Rows from block 9, named by matrix and row number. Rows with one number belong to one attention dimension. Each number is 128 + 32 x the weight over the matrix's rms, rounded and kept within 0 to 255. All counts start at 0.
# q: attention query, key and value (stacked) (model.blocks.9.attn.qkv.weight, 864x320, the q third), inputs 160-239
# k: attention query, key and value (stacked) (model.blocks.9.attn.qkv.weight, 864x320, the k third), inputs 160-239
q.239 [200 110  99 100 179 134 140 163  57 167 135 152 141  87 128 156 108 129 108  65 161 179 161 131 115  93 158 154 113 115 233 156 105  92 129 104 138 174  89 118 221 121 179 116 128  82 101  83  85  23  58  99  75 135  97 126 116 109 148 121 162 111 146 141 187 119  74  90 132 155 136 203 184 138 125 137 143 117 157  82]
k.239 [128 141 155  97 148 137 112  87 154 141 100 192 106 162  81 128 122 151 114 127 143 125 128 216 106 106 117 114 147 183 116 166 154 134 110  92 116 179  98 137  69  96 106 162 161 110 185 138  90  78 129 144  78 154 165 134 113 119 125 131 108 152 148 222 114 124 108 110 119  75 100 228 169 146 123  85 129 178  96  80]
q.240 [186 127 133 139 119 113 129 173 156 190 154 152 123 139 101 145  91  90  86 105  93  73  47 134 133 136 125 104 107  72  53 137 149 110  69 104 115 154 133 118 138 106  99 101 120  80 162 151 104 126 111 188  66 136 142  97  83 120 171 127 179 128 154 118 120 176 108 118 131 106 171  94 139  71 106 104 168 115 139 129]
k.240 [101  65 232 111 107 148  74  89  97 157 149 139 162  84 132 131 106  80 175 146 143 176 107 142 179 110 170 174 107 152 143 124 116 148 141  73 177 129 128 125  65 166 144  86 168 119 171 142 109 142 118 149 144 113 127  45 146  67  98 108 162 109 176  80 137 111 107 183  68 167  89 159 129 152 144 117 141 113 114 133]
q.241 [149  93 163 129 151 144 165 127 156 119 106 122 112  96 142  60 131 140 122 136 156  83 119 196 152 132 126  98  96 111  92 121 141 110 152 148 150  93 147  44 153 151 189 177 161  91 106 162 131 174 135  74 122 160 140 146  84 131 113  98  97 162  90 119  76 102 178  68 104  91 127 103 152 151 155 137  99 145 171 140]
k.241 [158 158 137 147 115  92 173 143 113 108 122 112  96 158 134 147 129 148  81 126 139 108 160 169 173 108 122 155 143 137 144 120 114 164 154  78 157 149 125 147 109 158 119 160 122 165 129 143 151 146 106 187 143 153  98 137 166 122  85 120 171 138 147  92 137 158  78 120 136 154  85 166 177 107 124 145 136 105 111 170]
q.242 [105 106 105 142 145 126 145 137 146 109  87  79 143 145 146 147 112 144 116 207 122 123 113  75 137 141 127 130 118 125 153 149 187 153 138 181 149 121 128 136  78 121 150 124  85 171 137  85 116 108 138 129 107 174 120 181 145 106 146 148 153 163 123 119 101 116  88 134 105 124 205 122 175 100 163 162 104 152 118 141]
k.242 [ 93  96 145 151  95 154 106  99  89 106 145 142 133 171 161 150  88 139  98 141 168 135 151 115 149 206 125 116 124 116 196 178 130 122 162 101 139  75 154 155 165 128 138  63  65 114 125  86 138  61 167 165 145 149 159 120 131 129 168 108 126  88 131 155  97 168 155 163 167 125 110 187  89  85 132  81 121 136 162 107]
q.243 [177 105 174 153 132 201 136 158 131 172 130 177  88 196  56 103 150 107 154 127  94 128 150 122 164 100 163  79 187 108  72 141  38  99 159 155  89 194 111 155 186 136 155 101 179 162  84 138 106 158 162  82 174  99 140  77 108 186  93 101 146 192 100 153 109 139 130  93 137  81 117 143 145 108 133 168 195 124 150  96]
k.243 [125 166 126  91 101  58  98 109 189 110  83 180  87 141  93 128 130 116  95 146 157 167  66  82  98 127 117  81 122 114 107 116 130 103 117 159 139 165 110 124 158 101 102 147 165 133 107 151 102 143 134 107 161 116 202 140  91 126 133 107  85 147 101 163 124  90 128 100 129 161  85 100 188  92  24  88 148 107  85 155]
q.244 [ 76 130 149  80 192 168 101 121 139 114 116 149 142 117 162 198 121 189 109 111 151 168 101 118 121  84 109 115 119 154  66 171 142 113 154  91 120 118 196 115 139  96 133 163 154 152 115 105  92 146 134 105 145 148 118 122  96 113 194 120 132 153 144 129 156 145  63  57 136 170 113 141 155 101 200 104 106 134 167 113]
k.244 [151 130 109 131 102 132 143 141 138 126 108 178 140 114 134  93  82  85  93  96 116 168 128 126 171 150  81 142  92  95  87 152 109  75 168 155 111 168  98 126 129 141  39 152 139 136 189 177 141 116  90 147  89 157 179 160 151  61 176  91 151 106 212 126 161 136 145 108  73 173  81 164 131 135 125 176 112  60 113 163]
q.245 [125 188 190 167  96  91 171 133 164 102  78 112  69 128  86 102 189 123 101  96  66 114 144 122  99 136 203  95 191 137 159  69  75 133 143 102  64 108  93 121 181 107 109 112 108 139 115 116 162 116 138 100 129 100 128 209 100 123 111 114 152 109 161  76 119  58 176 126 127 146 130 125 148 164 124 103 134 169 207 167]
k.245 [ 67 130 142 152 177 104 124 137 120 156  81 149 121 167 179 140 107 118 105  55 173  94 171  57 119 149 147  76 146  59 115 102 101 137 195 129  86 132  91 103 194 137 140  77  92 151 186  87 165 119 111 206 104 111 112  97 104 190  96 160 119 118  94 159 143 170 105 138 145  63 133 103 140 164 146  86 170 117 147 105]
q.246 [ 90 160 156 141 116 123 122 128 117 114 118 137 154 123  71 144  93 106 147 146 162 168 154 111 125 146 136 118 136 130 157 176  86 131 153 134 133 128 132 110 143  94 107 129 184 116  79 114 122 127  92 147 156 159 127 170 132  75  65 174 136 139 130 152 162 135 131 101 117  89 141 167 157  97 167 123 177 150 115 108]
k.246 [182 155  95 148 159 140 118  82 102 129 140  94 125 130 111  85 138 177 147 186 116 104 168 144 115 125 110  84 163  89  97 145 114 171 146 134 100 156  81 166 128 103 157 150 101  93  94 121 140 130  80 127 135  99 160 137 150 107 166  73 111 147 118  96 108 150 108 140 120 137 150  97 104 193 129 136 122  80 114 133]
q.247 [158  63 134  50 151 103 133 121 147 102 123 162  64  90 131 108 166 195 198 109  43 177 122 178  93  47 135  56  77 155 129 104 165 148 158 138  89 122 153 129 163 154 143 167 157 138 143 136 143 169 141 123  92  94  93 128 100 143 176  68 126 138 107 113 103 148 206 113 154 230  81 122  88 255  88  88 130  72  35 114]
k.247 [187 100 108 152  43 116 172 137 107 102 107  81 137 146 110  74 117 117 144 116  83 114  92 133  68 102 120 188  94 128 139  87 141 114  50 103 128 126 103 152 115 138 125 116 137 141 111 128 122 170 152 180 104 182  89 142 106  95 110  77 168  81 158 140  87 116 142  15 113 134 175 125 171 109 167 177 149 157 116 169]
q.248 [106 160  63 165 136  98 125  94 100 135 148 135 106  80 135 138  97 121  66 146  95 108 111  32 109 177 129 148 173  80 135 177  77  98 143 159 150 121 109 101  77 124  70  81 152  51 209 163 135 102 160 126 138  68 153 115 160 114  88 121 160 140 159 106 106 175 185 145  75 126 106 157  78 133 135 186 140 106 124 130]
k.248 [121 171 110 139  93  92  81 129  84 178  57 112 149 168 157  95 123 143 202 101 108 144 136 119 164 138  99 181 170 128 109 178 112 122  95 196 119 130 138  74 164  90  96  81 177  67  74  63 139 198 169 117 130 106  93 158 161 142  95 127  81 174  91 120 163 151  68 140  89 128 150 139 109  82  96  52 105 110 124 120]
q.249 [147 126 109 134 126  94 140 180  85 119 108 111 118 136 139 175 134 119  46 157 182 110 147 167 133  82 131 126 164  73 132 104 140 126  58 126 102 142  66 159 118 130 113 100 142 175 113 173 112  81  84 119  67 157 138 125 172 105  86 110 133 134  73 172 162 117 133 186  95 127 119 102 145 163 108 139  90 160 210 113]
k.249 [ 94  78 171 140 198 155  94 101 110 170 113 182 175 126 120 144 108 162 158 102 132 183  82  77 143 153 129  87 114 158 120  93 137 150 153 154 129 148 175 114 166  66 132  81  93 164 138 100  39 160 120 133 121 123 159  82 102 116 143 169 122 119 115 155 140 124 175 121 127 149 108 109  86 130 143  88 139 157  98  90]
q.250 [159 108 102 113 114 140 118 180 124 172 195  91 169 180 152 116 139 119  86 125 138 140 117 130 103 103 142 102 169 114 142 154 104 167 133 126  88 111 150 117 140  97  96 145 191 125 171 139 123 109 150 138 114 160 115  95 117 118 139 166 139 137 109 140 136 145 125 159 169 117 134  86 114  94 126 105 145 104 114 126]
k.250 [122 115 134  92 145 149 140  98 126 216 158 123  97 142 117 135 136  95 183 155 143 107 140 151 130 124 151 143 101 112  86 137 156 152 109  99 122  98 141 115  95 131  80  85 158 106 150  93 125 107 104 158 109 141 156 132  80 105 123 142  73 134 162 142 163 109 135 148 140 139 135 129 153 170 135 108 119 118 172 140]
q.251 [104 126 163  93 137  90 122  60 121  84 118 138 174 164 151 113 159  98 150 181  86 109 131 157 139 108 116 160 126 163 117 127 106  90 157 112 140 168 124 122 159 185 119 183 124 129 114  98 141 145 177 150 121 160  97 166 147 151 143 137  70 171 162 141  71 131 116 148 162 139 116 146 201 139 119 124  80 105  77  64]
k.251 [ 93 175 107 116 140 171 126 183 105 144 106 176  98  61 163 160 130 114 141 126 151 113 152 125  78 144 113 137  88 134 118 152 148 163  94 143 139 180 113 137  97 109 169 123  74 145 151  91 132 175 160 158 140 133 117  96  82 115 179 156  74 104 165 145 177 150 151 146 137 154 140 117 105 164 127 146 168 169  80 118]
q.252 [ 93 164 185 149 109 121  82  84  87 131 150  94 141 110  79 116 152 101 103 153 145  84 114  58 128 130  83 168 126 119  97 144  76 119  78 139 143 120 153 144 124 101 123 175 118  61 102 159  34  87 126 176 123  99 124  93 108 157 124 114 210 145 235 144 141 122 100 117 166 139 126 171 121  89 128  55 125 132 103 127]
k.252 [165 152 136  98 128  77 165 163 163  92 126 146 119  65 132 115 110 136  80 130 140 171  79 120 138 158  97 109 108  79  96  73 105 167 141 153 157 151 138 145 123 129 126 157  75 121 180 118 148 127  99  53 161  78 152 114 117 113 111 115  91 215  60 117 132  84  96 148  90 148 159 102 112 139 123 118  80 140 143 126]
q.253 [104  95 125 124 137 138 141 112 113  86 111 110 127 118 195  69 144 178 117 136 187 146 157 114 151 113 148 134 121 177 164 131 146 171 141 123 142 136 167  98 178 165 129 117 135 143  88 101 177  91 142 149 134 112 174 137 106 131 110 148 165 131 128 147 128 162  78 144 125 132 138 119 102 154 141  71 152 116  73 133]
k.253 [143 113 137 137 118 158 165 154 174 115 120 139 116 143 109 164 138 131 139  86 121  81 109 142 133 137 130 105 166 126 115  77 174  92 170 136  72 125 111 143 134  81 103 131 124 153 116 138 126 121 154 106 120 120 112 178 150 193 150 105  80 119  86 129 130 115 189  49 107 105 183 100  80 146 133  98  89 145 104  78]
q.254 [134 155  73 163 137 192 115  93 158  72 103 166 173  98 130 111 124 135 146 185  96 139  56 110 166 155  96 125  91  99  95 125 144 134 203  94 134  92 199 141 140 153  88 121 102 119  98  80 155 147 115 159 150 102 111 129 112  50 176 171 100 116 135  74  93 193 107 103 135 147 139 111 140  87 188 134  83 131 123 139]
k.254 [ 83 110 106 149 142 174  92 104  99 120 124 124 147 162 135 135  88 177 136 144  88 110 145 197 135  53 141 132 169 176 137 117 168 161 133 123  86 117 107 132  76 146 144  82 124 103 117 132 176 141 120 128 162 138 124 148 193 124 154 103 173  86 179  71  89 167 198 141  92 107  85 133 102 126 120 176  92 129  69 144]
q.255 [133 125 102 125 129 148 140 137 159 176 147  94 158 158 146 146 143 126 101  97  90 143 147 140  63 122 152 133 128 110 159  98 141 160 111 155 133 144 126 205 127 124 175 155 103 158 145 137 110  79 134  85 140 113 162 141 135 169 140 177  99 110 117 185 114 113 148 178 189 175 123 113 110 140 122 179 132 123  76 115]
k.255 [186 150 100  94 164 123 182 136  70 138 172  81 103 120 134  93 127 115 154 120  88 125 133  46 127 137 149 111 101 133 117 149  50 119  76 119 101  84 135 115 140 148 158  62 119 152 122 152 160 119 136 151  92 120 103 175 127  80 138 134  81 142 116  85  74 110  86  86 158 146 174 177 147 155 140  96 157 122  86 134]
q.256 [137 146 145  55 107 121 117 131  77 112 161 127 132 110 123 255 190  98 132 143 146  92 113 174 121 188 104 106 131  82  37 180 171 100 126  98  85 138 164 116 127  90 200 159 156 149 170 133  61 104 126 149  63 145  97  73 148 199  88  20 183  74 134 145 147 145 117 123 108 121 138 224 100 155 105 208 126 151 124 102]
k.256 [189 137 114 103  81  85 133  93 173 125 195  86 144  44  52 123 132 153  88 138 138 154 116 190 179  82 132 148  74 131 155 136 106 112 153 166 130  72 138 138 152  99  90 162 105 157 136 108  78 127 146 107 150 156 163 120 151 105 170 176  46 109 120 123 146  93 129 148  82 209 139 124 132 148 130 126 170  96  57 153]
q.257 [165  95 173 182 134 134 142 202 116 166 138 174 161 137 176 164 147 122 157  70 151 144  55 113 162 112 142  56 109 114 157 128 113 133 112 184 148 217 126 124 132  77  96 112 154 136 115  56 144  98 143 134 154 160 111 133 102 146 115 136 183 119 128 123 190 148  85 120 120 179  94 139 151 126 132 154 127 110 137  90]
k.257 [148  81 147  94 106 145 144  37 189  72 121 162  91 183  82  52 135 154 193 187 110 150 128 138  54 100 160 131 144 132  53 168 128  77 152 139 134 140 116  87 117 134  84 188 158 115  65 117  56 139 106  92 171 161 130 123 103 155 158 176 125 152 159 120 140 160 155 121 164 163 161  75  83 124 159 125 107  92 166  49]
q.258 [169 150 127 124 125 139 134 169 115 142  79 141 125 162  84 109 118  89 192  78 113 173 140 140 170  62 122 138 122 134 132 106 120  89 104 179 163 157 103 107 125 121 130  86 102  99 138 144 130 139 144 124 115 129  73 134  64 151  84 121 143 122 118 133 132 147 135 161 104 157 101  85 121 120  50 165 141 143 164 131]
k.258 [142  88 187  93 113 120 159 163 201  99 168 154  95 146 151 151 126 103 165 136 166 191 133 105 115 144 108  92 131 148 136 110 146 126  62 122 149  62 156 131 161 171 114 126 135 112 131 134 118 139 178  73 147 115 143 149 127  86 110 157 134  91 172 131 167 105 172  84 146 153 178  96 155 121 120 100 113  96 163  87]
q.259 [155  81 201 172 119 141  58 145 127 113 128 103  92 148 138 157 129 144 204 147  78 175 103  89 145  78 129 129 132  63  63 113 130 170 113  99 124  64 170 205 166 134 131 141 115  87  91 146  86 122  94 140 114 134 147 107 128 123 134 148 129  81 107 146 139 164 170 153 170 124 112 146 167 130 134 134 119 150 153 151]
k.259 [135  89 121 103  34 128 116 102 183 101 143 113 193 113 100 118 156 106  77 103 138 134 144 178 163 103 159 117 147 162 124 111 173 117 142 134 185 159 123 126  51 169 106 132 105 151 145 120 122  83 128 152 150 154 164  97 143  96 128 154 168 145 163 105 103 144  86 177 112 146 131 145 131 145 159 166 168  87 100 130]
q.260 [ 98  83 170 121 131 129 148  70 135 123 162 127 161 114 117 133  88 103  86 105 100 137 117 131  74 143 132 129 132 122 203 135 108 140 155 150 121  87 127 135 137 143 108 161 106 124  87 135  94 162 139  94  97 136 110 151 133 102 132 112 135 104 123 147 166 140 147 147 110 170  68 154 142 181 128 132 137 159 118 119]
k.260 [104 144 146 142 173 160 159 137 133 161 151 135 144 138 106 172 172 148 147 118  88  96 152 119 164 139  76 135 124 134 138 129 102 150 122 140 117 142 198 136 134 140 116 108 137 175 114 155 152 119  76 174  85  95 115  96 103 124 161 148 149 104 146 171 164 192 126  99 162 121 175 172 126 145 120 157 114 113 167 136]
q.261 [186 178  87 144 130  98 119 193 124 135 207 124 149 135 110   7 101 148 157 120  78 114 162 124  99 183 198 142 124 106 148 192 159  93  93 128 164 100 139 138 102 140 119  55  56 122 143 133 130 156  78 120 110 126 109 112 149  79  81 145 120 141 140  65  47 106 141 125 107  75 158 110  62 108 108 133 133 169 140 163]
k.261 [127 169 138 114  85 120 118 123 126 123 109  95 127 126 185 120 145 104 156 203 177 144 116 183 130  69  93 125 198 147  71 124  91  91 101 139 141  89 148 177 113 136 172 135 129  35 116 128 163 114 178 106 127 180 134 189 190 108  96 147 104 140 126 110 147 161 138 149 126  94 131 133 107  87 113  74  89 147 135 119]
q.262 [ 89 101 134 131  57 120 161 107 171 155 164  74  86  74  80 185 136 138  82  69 162 136 158  93  80 129 134 156 144 132 151 145  77  64 126 167  63 133  90 106  92  99  82  95  65 105 102 132  81 150 111 115  97 150 181 142 125 120 102 134 142 138 129  54 112  93 131 113 145 147 121 208  80 165 142 128 127 122 193  96]
k.262 [120 100 140 115 158  92 110  84 125 205  91 140 129 203  97  81 123 109 102 111 100 105  86 193  97  78 112 150 157  77 125 118 138 146 149 142 163 142 119 120 116 111 164 145 151 198 133 144 107 122 133 137  88  80 113  76 122  74 122  87  83 148 124 148 152  68  86 147 133 148  85 127  38 123 126 110 109 121 117 153]
q.263 [ 88 151 152  74 111 116 101  95 130 128 112  84 163 122 124 147 135 169  96  67 155  78 106 150 123 176 116 184 167 150 141 112 126 121 129 125 175  91 155 101  83  90 167 131 162 128 142 104 131 142 163 106 148 206 127 117 113 133 172 113 115 125 150  94 133 126 118 119 109 138  89 116 126 117 123 139 145 139 143  60]
k.263 [108 153  99 108 143 114 145 145 161 166 147 182 137 119 157  96 156  69 119  49 161 114 129 140 115 150 109 140 112  84 135 121 112 125  72 155  89 122 100  86 152  69 135 157 121 146 116 188 121 161  70 103 120 151 139 181 154 146 129 123 127 142 111 100 108 159 134 129 135 129 120 127 107 114  65 195 119 123 175 136]
q.264 [ 99 100 110  96 142 123 164 117 117 134 151 145 145 139 162 144 112 100 139 149 111 115 162 142 108 129 122 122 115 120 148 115 126 128 149 135 165 144  78 164 166 198 114  91 120  76 104 108 119 148 115 109 150 117  93 156 123 125  70 142 131 126 102 171 114 143 134 165 183 116 133 139 121 126 139 122 132 127 118  99]
k.264 [103 128 126 118  89 146 139 135 116  92 148 140 171 153  95 133 154 181 181 103 164 110 128  81 135 211 164 138 174 153  96 107  94  75  77 144 101 122  95 144  90 132 129 146 107 165 125 175 149 120 132 137 144 146  98  64 169 152 118 119 136 119 122 147 152 115  77 119 169  74 117 105 123 152 159 131 183 130 121  74]
q.265 [105 155 138 143 122 161 148 108  86 125  50 182 167 108 101 151 152 121 194 207 123  80 144 149 187 178 102 105 127 159 169 116 163  46 162  73 126 156 193 105 154  81 155 197 109  94  94  71  72  92 113  51  81 162  98 109 170  91  53 106 118 171  93 112 132 158 138 116  69  92 129 100 158 146  82 218 109 129 126 114]
k.265 [134 119 154 143 123 111 132 123  89 130 141 124 179  96 205 120 108 188  61 145 156 107 149 149 129 142  90 127 147 163 180  89 115 108  93  52 159 102 136  91 146 149 146 128  67 201 111 131 143 138  84 133 143 147 122  82 115  81  93 125 174  90 154 157 123 107 103 149 142 121 132 126 116 149 144 133  98 110 117 150]
q.266 [105 148  83 149 134 118  73 129 129  79 139 139 103 151 123 103 141  98  92 149 129 147 123 152 139 122 121  96  91 150 126 162 147 125 111 133 138 148 166 141 104  69  99 138 108 135 125 156 163 167  81 182 104 158 141  67 170 147 116 130 128  90 165 128 150 122 130 163  94  92 193 108 132 108 117 129 125  68  58 124]
k.266 [ 79 119 149 147 218 157 115 105 110 131 139  68 117 100 110 187 154 126 103 134 132 110 120 151 131 163 170 139  70 111 156 159 161 129  94  53 136 142 140 114 120 149 162  82 194  80 147  74 178  88 121 163  91  68  99 151  67 127 110 158  96 132 142 118 135  76 103 135 219  80 113 114 106 162 180 174 148 133 144 134]
q.267 [139 107  93 163 100 131  82 115 167  58 131 107 139 112 171  92 127  96  93 185 183 119 158 148 119  81  66 142  73 174 173 144  93 160 115 141 146 127 139 128 143 140  80  98 151 140 110  97 108 164 172 139 101 185 164 111 158 159 177 107 119 136  96 120 154  88 129 147 121 108 160 137 113 173 124 136 110 112  97 121]
k.267 [ 74 129  84  98 157 146 162 183 117 116 129 102 121 117 112 111 133 130  94  84 181 124  75 141 106  97 124 143 158  52  66 102  79 131  76  83  74 125 156 161 117  80 139 136 155 179 166 169  82 136  97 166  77  80 109 178 159 116 134 162  73 103 144  67 141  98 111 142 155 128 118 108 133 143 148 127 133 218 102 158]
q.268 [132 136 132 145 124 152 117 119 129 203 110 137 141 135 161 134 115 113 186 171 121 168 163  44 189 119 135 196 144 132 120 102 146 175 110 144 124  91 108  67  86 130 150 115 111 125 168 180 177 119 131 109 107  84 189 109 124  97 129 151 161  93  89 143 160 124 110 164 123  73 106 168 110 169 145 140 153 133 113 187]
k.268 [115 156 136 147 101 138 125  93 141 153 185  77  89 147  82 109 132 102 100 107 147 125  96 124  83 144 200  99 104 145 134 161 197 167 188  95 165 132 133 134  91  97 129 104 174 102 106 145  99 106 186 139 129 130  62 178 206 174 148 123 103 109 136 128 112 152 112 110 125 152 145 110 189  82 166 133 131 111 131 121]
q.269 [123 159  68 122  91 124   4 124 104  93 167 238 109 111  94 179 174 126  97 119 153 144 133 224 107 147  94 119 110 221 129 131 146 150 162  94 163 132 159 125 139 169 105  99  87 146 169 130 161 148 116 129 159 112 154 142 141  90 160 112 141 143  65  85 118  91 183  74 175 158  93 128 169 116 103 143  89 135 139 118]
k.269 [107 170  77 132 137 112  77 101 160  62 107 129 138  34 101  96 122 132 131 122 147 129 122 117 109 111 168 150  98 133 130 175 114 148  76 146  70 109 136 143  81 108  75 179 175 102 182 114 187 120 213 148 134 118 111 142  77 125  93 145 159 139 193 126 141 107 114  62 121  55 114 169 156 126  88 154 175 141 167 186]
q.270 [152 173 128 160 135  78 133 152 112 209 133  92 145  82  66 171 114 128 121 144 157 154 114  96 111 118 167 120 142 131  90  90 140 154 132 147 164 139 117 137 104 148 104 127 109 136 183 140 151 151  71 122 138 112 159 129 140  92 129 164 118 130 192  74  67 139 127 165 130 162 176  84 150 150 122 146 163 149  94 125]
k.270 [185 122  63 156 166 116 184 111 121  96 111 138 107 156 146 156 136 113 165 179  78 140 109 103 156  96 153 112 138 135 143 108 168 182 159 102 130 144 114 121 166 175 166  94  96 105  94 145 154 166 141 126 103 120 122  49 121 156 104 122 102 163  93 149  91 103 140 139 148  82 135 136 148 119 158 141  87 155 158 156]
q.271 [119  87  71  63 142 120 156 132  80 160 218  70 124 148 147 156 147 180 153  68 130 153 131 165  80 160 123 131 118 166 129 111 123 124 145  84 106 146 107 122 142 145 137 106 116 116 206 103 128  79  78 117 145 201 188 104 120 119 128 134  95 137  88 127 149 124  95  95 179 114 126 120  96 128 114  98 159 126 138 147]
k.271 [154 120 129 114 185 129 145 125 172 107 140 110 156 115 137  87 114  71 173 106  79  79 192 139 132 102 128  85  64 137 149 174 172 105  95 164 146 101 125 115 172 131 134 159 128  98  57 113 115 107 143 103 155 171 137 128 130 146 122 170 185 158 103 120 112 150 119 139 193  84  89 128 141  97 153 169 148 129 134  83]
q.272 [ 82 129 154 172 141 162  94 129  96  94  46 150 124 125 100 118  78 166 161 106  53 153 130 139 175 189 157 184 111 130 131  83  80 132 117  68 131 147 134 110 158 131 134 184 127 123 133 143 147 101 172 116 195 106 123 195 113 120 113 142 156 124 172 112  81  68 109 124 181 137  74  95 177 184 106  93 123 152 161 146]
k.272 [166 152 125 130 127 136 109 104 156  91 123 137  82 118 169 139 134 101 100 124 122  92  71  11 175 128 131  66 135 110 193 153 111 138  96 152  92  91  35 125 123 165 120 162 101 136 184  82 140 157 138 150 165 138 171 124 136 111 144 105 172 123 105  87 127 168 218 108 142 149 127 118 108 146 114 171 148 130 162 156]
q.273 [120 154  87 106 111  93 120 130 134 156 164 127 141 117 136 130 152 123 126  95 132  84  76 130 116 129 117 119 134 128 121 120 206 143 127 105  88 106 136 135 105 133 120  91 149 176 108 120 138 189 108 136 142  98 134 111 110  66 130 151  95 105  81 138 145 126 144 194 123  56 124 101 161 140 146 130  98 131 114 167]
k.273 [110 106 144 139 184 151 115 139 139 164 168 106 130 126  97 157 143 153 183  97  97 181 149  84 121 116 168 152 142 183 164 120 141 124 152  95  78  54 154  96  91 129 106 109  97  32 103 136 127 137 218  94  94 162 148 139 108 173 123 108 122  99  91 111  80 162 150  98 146  90 164 146 119 172 115 157 154 148 122 150]
q.274 [ 98 128 151 155 140 144 154 143 151 123 151  58  78  96  91 119 131 149 218  97 137  93 135 133 158 107 138 148 124 130 183 124 131  99 128 111 143 109 111 169 103 114 189 130 148 154 118 125 170 113 102 107 117 114  92 105 180 203 115 118 121 125 127 117 121 114 153 155 159 145 131 114  84 114 145 208 179  87 144 149]
k.274 [205 114  89 159 107  85 156 143  88 143  67  54 164 173 152 122  82 158 116 168  96 103 153 119 127 194 133 150 150 116  80 107 153  86 117  89 139 160 125  95 206 159 124 131 111 141 154 191  87  11 121  64 129 122 102 115 121 139  53 149 138 154  63 174 126  81 101 139 128  69 107  66 170 120 101 116 122 130 133 130]
q.275 [191  80 123 100 127  93 198 166 123 137 105  88 157 139 122  29  89 108 176 153 173 172 161 167 125 118 146 113 138 143 129 148 120 130  71 118 130 105  60 164 171 135 124 140 153 107  63 153 127 118 143 194 175 170 119 178 153 155  89  89  85 156  65 172 117 125 126 144 134 102 117 137 139 132 125 115 105 148 155 126]
k.275 [161 123  88 113 142 174 138 196  65 132  99 126 144 145 138 122 174 161  76 166 136 143 134 105 158 119 111 137 127 134  99 129 117 159 133 165 157 119 149 131 114 130 144 191 114 119 108 160  86 127  96 107  93 125 106  78 149 143 175 113 150 142  83 160 116 162 190 131 137 160 146  72 168 160 127 109 121 156  93  86]
q.276 [155 113 114 129 119 125 134 118 170 168  91  99  88 150  64 126 150 133 135 117 123 173 101 105  78 126 105 224 145 168 119 122 108  93 160 116 144 133 140 127 115 121 104 125 105 117 140  98 166 104 111 170 142 122 109 111 135 156 123 197  90 140 178 153 125  48 174 122 104 114 127 143 152 122 161  67  75 129 145 162]
k.276 [140  95  68 145 184 163 104 143  98 142 133  94 106 146 129 105 116 140 133 137  65  96 126  83  95 145 168 168 136  95 197  94 150 113 151 108 178 100  86 140 119 167 101 113 159 128 133 147 132 134 162 108 162  48 120 139  95 103 118 128 124 140 156 145 105 125 115 112 139 121 103  93 119 127 104 176 140 142  96 128]
q.277 [ 95  88 102 121 123  76 115 136 161 124 112 197  93 140 144 160 119 125 105 131 187 137 127  90  99 136  92 152  99 150  85 104 125 121 139 118 114 125 168  73  45  96 109 106 103 118 127 117 144 186 124 150 128 114 121 109 122  97 167 145 122 126 139  97 104 131 142 108 137 119 173 112 124  75 139  85 109  86 108 121]
k.277 [123 135 157 116 105 155 128 116 122 133 140 118 169 156  83  97  98 168 137  92 174 122 157 169 147 109 124 103 114 160 130 116 129  86 238 120 108 119  82 134 155  97 125  97 146 108 123 117 143 166 158 115 145 145 129  99  90 182 164  81 119 143  63 165  96  93 141 192 145  92 156 132 148 120 147 117 138 160 168 117]
q.278 [101 116 154 136  71 199 110 172 105 147  71 123 176  76 173 160 130 118 182 113 127 101 117 128 123 130 124 162  88 158 215 131 171 222 153 106 158 169 137 161 108 151 147 127 124 210 126  61 174 112 128  84 162 101 101 154 108 139 138 129 129  88 144 161 173 207 102 104  73 172 110 189  97 101 187 150 137 148 191 111]
k.278 [119 120  87 139  83 158  95  91 138  96 210 154  94 107  98 168  98 107 137 175 102  78  94 151  70 116 130 118 141  89 146 105 128 132 117 137 109 189 107 141  97 169 175 200 193 147 115 178 123  96  72 143 103 153  78 180 200 134 162 102 124  95 163 153  74 164 177  84 108 144 191 145 114 129  92 177  63  32 164 141]
q.279 [112 154 116 127 113 145 174  84 153 181  92  96 127  98 138  62  87  66 147 148 161 157 103 192 181 116 131 129 103 171 235 116 150 165  96 149 156 141 118 150 138 114 128 155 115  77 146 168 177 155 149 134 192 139 171 161  90 163 152 107 114 137 162 104 142 108  92  66 124 110 111 165 152 120 106  80  63  94 164 164]
k.279 [134 107 215 155 127 154  88 147 154  88 166 140  68 162 173 173  94 142  51 226  84 102  91  79 124 121  94 120  99 111 156 173 176 139 156  70 103 112  84  97  72 200 146 183  90 101 157 116 163 123 129 131 132  80 115 154 164 139 143 108 101 143  68 205 103 147 140 118 153 100 155 174 100 132  72 190 138  96 154 188]
q.280 [134 142 118 165 150 154 130 166 118  85 129 176 123 149 123  69 132 194 133 172  87 168 132 120 131 143 143  83 105 109 122 125 135 108 142  76 167 140 180 164  96 127 218 119 138 132  87 147 140 126 126 128 106 148 152 167 137  73 151 147 127 113 141 213 127 128 139  92 135 153 194  96 159  73  99 142 143 127 133 109]
k.280 [125 169 171 163 106  97 116 148 125  94  76 152 140 134 159 156 146 107 114 107 111 143 125 177 114 121 120 126 133 147 149 167 138 138 176 111 123 133 157 141 114 166  98 118 112 130 125  87 152  90 154 143 117  98 139 155  75 129 165 107 191 127 171  95 166 120 144 162 122 116 129 132  99  97 161 142 131 125 122 133]
q.281 [181 154  97 119 150 117 136 112 140  91 206 176 128 141 168  81 124 136  84  77 118 134  94 147 144  95 100 110 112 106 113 111 179 162 140  87 117 123 108 195 107 148 166 147 113 127  81 125  98  89  96 112 178  92  89 131 151 162 163 103 127 176  77 145 162 122 107 166 116 151 158 100 110  58 134 114 184 135  64 154]
k.281 [104 159 133 132 117 111 124 164  80 144 107 204 114 144 130 125 177  77 182 123  73 209 145 162 145  99 116 232 146 172  54 123 107 138 127 139 155 142 174 166 140 153  61  84 125 132 119 117 126 155  91  93  97  84 148  91  63 151 119 176 167 108 200 145 177 126 103 165  93 108  91  94 140  66 165  69  74 142 121 121]